{"arch": "gmlp", "layer_scale_init": 1.0, "mixing": "mixup", "muon_scale": "original", "nesterov": true, "grad_clip": 0.5}
Rows from block 3 of a small sound classifier, named by matrix and row number. Rows with one number belong to one neuron. Each number is 128 + 24 x the weight over its row's rms, rounded and kept within 0 to 255. All counts start at 0. Numbers have three digits each.
After each neuron's rows are labels from the 100 clips, of 14976, where the neuron reaches its largest size: "strongest on" is what is common among them; "loudest band" is the band of the loudest frequency at the time of the peak. Only what is clearly more common there than usual is listed. The data: simulated sounds of rotating machines with and without faults.
# u: gMLP up (value half) (model.blocks.3.mixer.u.weight, 768x384), inputs 55-109
# v: gMLP up (gate half) (model.blocks.3.mixer.v.weight, 768x384), inputs 55-109
# out: gMLP down (model.blocks.3.mixer.out.weight, 384x768, transposed), outputs 55-109

u.553:113139167147097114111119128167109123088155116170154089080143172098164155136184088073102181151140142080141143153133088107118181183089123133145145095150131135124110118
v.553:158114110113131167104145136085093157152146115147123132142140143153118095121153141135127114176087168134138107116104135122108134090131133155147136125145143121133093111
out.553:121133122126098189110133122147160110152099147106107100159160114155095119125141119069120129092119175125138142112135116109124101133116126142153100130106163149141110108
strongest on: thin (high-pass); fan
loudest band: 2000 to 4000 Hz

u.273:163107144149176110163128126110059112124113132129179111115117126177139136142127107106147160119103142128111120114109117126158071080121138132119129091155131103117108120
v.273:160082114120148096144103146131136169148148152097171128127168114076151090081138121103158134131110149145151100126110141108114144141125110097153132140132146138146144103
out.273:093152151092129080142134113118155116146112157121109135098108170121102110131157102094129119142119156131133120133084104124129182154085122161135158111136144155106102128
strongest on: conveyor; speed: slow
loudest band: 1000 to 2000 Hz

u.227:132079131108075104153131123131155143119160109124158147117113113146115099098134125110116133195109152139145129126138118170121125104144098138140079177135111134106129152
v.227:114133140134148158112153149080100122166162110127137109104122139126081120136078129091113145106178134139101117087094126083111117122161166159144131102142098164105129136
out.227:153140136120109100106137132146125131146136119174134082153105119129175152117133128154127134117113198125152117147177138129138174136105149169134148150078169144170096120
strongest on: piston engine; thin (high-pass)
loudest band: 250 to 500 Hz

u.191:161134144152135130152143119124121071107109139135123117112093139099172154150106135137111129107096139135176140134167095108097123123141122140146172077116105177151117101
v.191:155126120141134121124134191148098161146185085138067177128083073124142136139110081049158092150156107125124146107108109128160111147116114157151086151119124120123177112
out.191:131122109137089122104162140124097112150180118119130163113142130112143134144096153138136100073177114151156119087128146152137111137142111144126101108149096134115123102
strongest on: thin (high-pass); piston engine
loudest band: 250 to 500 Hz; 2000 to 4000 Hz

u.533:155118116114135141114165171160050126118138124151077157139111120129152128151107113143085138140146134147107157126161129153190100117106110114104157151173081130078124133
v.533:140150160060131128113127149127171137162118136099117139145090138075126090060094108086121168182133131163128123120137122160122103137175099150131145108119101145093165140
out.533:078116134124156160134122131118123139119092160124143118139101152117150143152112155159088126132129137136152174100118113130114144138178112141156087155106104138106093109
strongest on: gearbox
loudest band: 250 to 500 Hz; 500 to 1000 Hz

u.409:092161128080136181126132155119119090139119135105161145101142169138139132124145129114108135078156209123124124163152158131096156126141083165132125110123111122181158142
v.409:135133134155108165177133169145102139095130156123073106104163095134140108077142136108112119130096092174121102110177090091117146122098103163112147137127108130144171160
out.409:106127091071123089124091129130143134158150128160193111109133160150111171120103101149146173127150138114140110092104122110116134178160106110170114119136112102154091143
strongest on: conveyor; speed: slow; quiet level
loudest band: 1000 to 2000 Hz

u.708:140156174122151106177118128131100123109177124070089069152109138099175128144081122158153083140152099150148121148118173076137136122122135126166107082121144136141138112
v.708:136130188134133131164164136130126154142146135100127105149133112116129112091178122127161093161107139067127184100111119098139148064129128170107136142131086157115162147
out.708:103149130132124133103141095074145107159115106116120126091117138122160145184141126155147111113151128130084117087145078136120173117096142150089151116137123144140131145
strongest on: electric motor; thin (high-pass)
loudest band: 4000 to 8000 Hz; 2000 to 4000 Hz

u.750:103159179137083112151133126131162164159119152109113104062109162084091122160143138132137130147093178123124137122131160139106121080113159148140155130117138128092118100
v.750:097154186135085131161117132132149115151128120100144124123112110121143117126177154125121165172132168143168126144133124122121108145119103161126119168090134161124137106
out.750:107147146151087166133149093176108120176100142144135110118126133115173116109148166146137170195184166081155141124072150127103097119145144119136096095123136114128134134
strongest on: electric motor
loudest band: 2000 to 4000 Hz

u.286:150120121145112159154092130101104136161123103149132080148106140097162118095174194139141155121099151162136128152136121088119153133093101159083135131140101152097141078
v.286:097162115143118123081087082148105102146121115139135118157135144132155086139104162148122120153129112140102112148160148111154119090140124085139101132130157140135134109
out.286:112125094130133136123098141154109114193139139154163120137113140099140139132172117121080157175147145143137122079109117161130139134083117160120120139101135134127117156
strongest on: electric motor; state: normal
loudest band: 4000 to 8000 Hz

u.393:127124139120127153135134144143113099148160136143120144147130097114136229109136147115163122151124113144157110113110134166089127148117106132108128122130121134146113146
v.393:167121111124136107111105142148086169124082148127110138133129161129158162126099103113130094105125153125132147122128152175144183135135176110184090142125119116138144105
out.393:150092113120155129144157127134114182135112119134134181148116112132086130117134120106134108143169153159124142100119129181124113132109174154182172120110132141140149150
strongest on: piston engine; thin (high-pass)
loudest band: 250 to 500 Hz

u.73:158147131136089116114124124142120137123107149152109146165146140139150120099151097090121131064147126094172140118131144111091104148117148145132112169125146167158096155
v.73:137136100131112135141130131154143118133165165144120151171153104134135131147152128172133165126159147096145121140058165104090138153137133138100140093126103124110129113
out.73:064140138153131152145136141133145127150121113117079107150101134130117087139155123159135144117062093093139124097097148106167151138090153115114136093101149060171127134
strongest on: piston engine; compressor
loudest band: 2000 to 4000 Hz

u.104:128104161120107114101127111154155124133163165134077122125102093138150131156150158107132098143115116133147109111137129131124181137125112125141151135106147110162119147
v.104:120104124132116127146126133148122167109142151125115134116144108116111102114092126083160162132100153116098097119166143121107114123142118133087123150117149094134129173
out.104:101159092129171138107123134141128157131114139149121159162114072104160114170191129148103191174126105138101148157149148061153120121132125157118106153066107152125123160
strongest on: speed: fast; gearbox
loudest band: 1000 to 2000 Hz

u.5:109114115156126106127152079108128117109103125141154154137108125121108159155122138178088110169125089124141156120151114105115119146126098126148102122087130146139099102
v.5:160122100158161099125138170118123125117141132135165097142146134137112113117122119125134158139128075171117111094127120155127141137113163164159115149132194118149127136
out.5:127158125160107122135167141139111134140138125130131146150118110076104096120144151068171104117128120153149114115127112162131150094146135110103127141131123131087154125
strongest on: piston engine; air leak
loudest band: 4000 to 8000 Hz

u.57:149124110120132175119106161112171118153132131135067102138150152121116126163083107096087148113140149096139128123107092137138093175143147164147108136163128131135117143
v.57:122128085122136084131169125093103141112105123131139118137137119128122087143157121147142110107130112103182139136100135141172129118093127130121115101153119155125132109
out.57:101119099156129073129155145150121123098163147138129149149099178111125125119143142112112138083133117146155113073135122115131127125143133131161151098148117117150126071
strongest on: thin (high-pass); piston engine
loudest band: 1000 to 2000 Hz

u.298:146120144168125127119179147164127138154084165137114123113104125124125132100131141142138148131119127118122115141121101136153120163089103186094137169121130096127168176
v.298:134132127141145144109101147096113152148136127134133102130145118111077107149116097151099117131079161120107116130097131168099106135109104128117104125128148134147119118
out.298:154146119129110134166137106114099159134115141126153116154125137146123144125115126128094148122120120111133124118127113124141138105093114127152142135132128088150136075
strongest on: thin (high-pass); piston engine
loudest band: 2000 to 4000 Hz

u.432:114145129130178133152108156077136160127102172135169148149163141175104163127153149113117159096120092129168155166120135129117086120100108093116112084111160101101123183
v.432:112133088108130076145110160104154110117095153135125115135107165128131143124152120128132120106162149142107144161140156090128119118109180135086092114102183091112099138
out.432:148096167110110138125147169155145109150126132132105129165099138138130088065133139110116116166088135149122130126138172160108107126125136172105127126124117116092115092
strongest on: electric motor; turbine
loudest band: 4000 to 8000 Hz

u.195:154127114088141146127147161122123120138110105155138116105095190123149122137118122117150127115148124112121120124102085136134096105129138151129146118121093114114100132
v.195:149153155116111176142155129141146081156120128135147154117151116104144145170160092126112128118126111126106092109103114157102131107137110183086136085096137092117147124
out.195:086115132105111117146137101094125110091177170071121123095189139161106140128158132111095123140124128103141131181110124116117163109179134135151130147123134143167136150
strongest on: electric motor; state: normal
loudest band: 4000 to 8000 Hz

u.50:106083132119115152111156118132072135102157135105136116170149154145166142108111092145133124129087100141095104100077119096100148116166150102156153148083110105128124113
v.50:057126114140167126128100155114136045114120153122122103141102139117140155126119073148143146148116120141126115139101127164171142149155116143152172096100123117135159128
out.50:137106135140146139168135096155172141126147163140110124103067123149128130127098120146080133173156105126103155141140178147122140168137121121133112129132140097148113089
strongest on: gearbox
loudest band: 500 to 1000 Hz

u.585:107083125146180103176086110102125100132117089139115109130136115121119142147141094119074133085119152103128125143094077106104126114121102112061130136087127143131082139
v.585:101150096112156126125135115140141119139183139121106144161091151142118102117134113131157115161177136134088057173130149096124167124154163114128066152091101163101102138
out.585:131118148093139093137182111100152168124144144105130138106181121108099139092096123112152141128158151118113142121093139135090139146146153113160104122161138108123115095
strongest on: conveyor
loudest band: 1000 to 2000 Hz

u.252:157122176117144149149145104141128158150151179146102113084128099084151133180143144105144113158144111119103092163177153141158158143102130162107126154117142155116136132
v.252:106127097114065132164115143055142131159154100132104131101170143105110151117177161110126130142107152108093106145109103153155172125095133125108125131119144131137113081
out.252:134133111143133121132114151138112124136145136163110144153133147189125117060141112113143108154119129151135110133155164150119130150152159107165155130126153107156142114
strongest on: conveyor; quiet level; speed: slow
loudest band: 1000 to 2000 Hz

u.30:165130101143137120103090122120131141124178150130170141153094147104098134160125112144092114144141155099143143120085147103164141109115169176126140076137165131154096137
v.30:100119140100093140129120144135099106121130126090135146127129095123112090137129126170105128090155133128153142181122148145130114172115124085126102142133128153173098099
out.30:153159099126119153115121133144146118104074140121114123113157109130112133137106113104109194135101137144149134155106119129088135128119111092153105121114109125123149115
strongest on: piston engine; thin (high-pass)
loudest band: 2000 to 4000 Hz

u.175:141104097139123090143087130082153122096113139107108162147100144146088168139136093131127115154109137148121141134153127118156120073102108128097140120148129100155152113
v.175:063140129163104135115135115125157115156130120081159145147124122138108152116170122102117099139143119127141146148175103113147149131115130095135156151129151135108120108
out.175:132141063121111163120102107154125158133130121123133156110099110103109138120090132183059131099073172095136127116132142135135180137139136120103152128118124152090121125
strongest on: electric motor
loudest band: 2000 to 4000 Hz

u.608:136121092079140119172106089107106152128135140129176136144101108136139097102160124145144126104139142120112132140147160129137120167111088137110152129122104142153156153
v.608:185166122137141150100105079097155135131143159132131131113094117135161082088155114137125118107138102081152147152109104178146109128151139137113107123107122137146145125
out.608:114159129139128141122153077140106134095131153129110125139135106121113090091111146122096126150100132139113120125093146118144124093159117149106118143131130100129134147
strongest on: electric motor; thin (high-pass)
loudest band: 2000 to 4000 Hz; 4000 to 8000 Hz

u.539:152142118132121135151084144128112126133111182147118140137098129124140118099096105135130123150159109149116132107103130141184108130107126124113132120112119148139135126
v.539:095102099133098169159133128128142136182086112111148107119176127164150139107127142165099155111109171125109101130156140109130135118151150086179169100131124143133089147
out.539:083075142152184129162109112115135165111157145140133159110101100112167104140166108106150131146134105148112115136125126121142134116135110127125121083103114107134129144
strongest on: speed: fast; thin (high-pass); gearbox
loudest band: 2000 to 4000 Hz

u.645:114119097132149110161130103102179133099124148116156171101131138107089132130076110117135142136128129117151105145127169153125150125099103113162118102133152169179153146
v.645:098106082134157159132109152146106107090120115112134098091146122110166132163145118117136124115171136160173169095157116133163107137092154124104104119159131147163120116
out.645:146121148140116101109129130119123096137150133103111156112079117182126103147165103108120106122143137132133109135107080159143087179149167114073153150153108107109142110
strongest on: gearbox
loudest band: 500 to 1000 Hz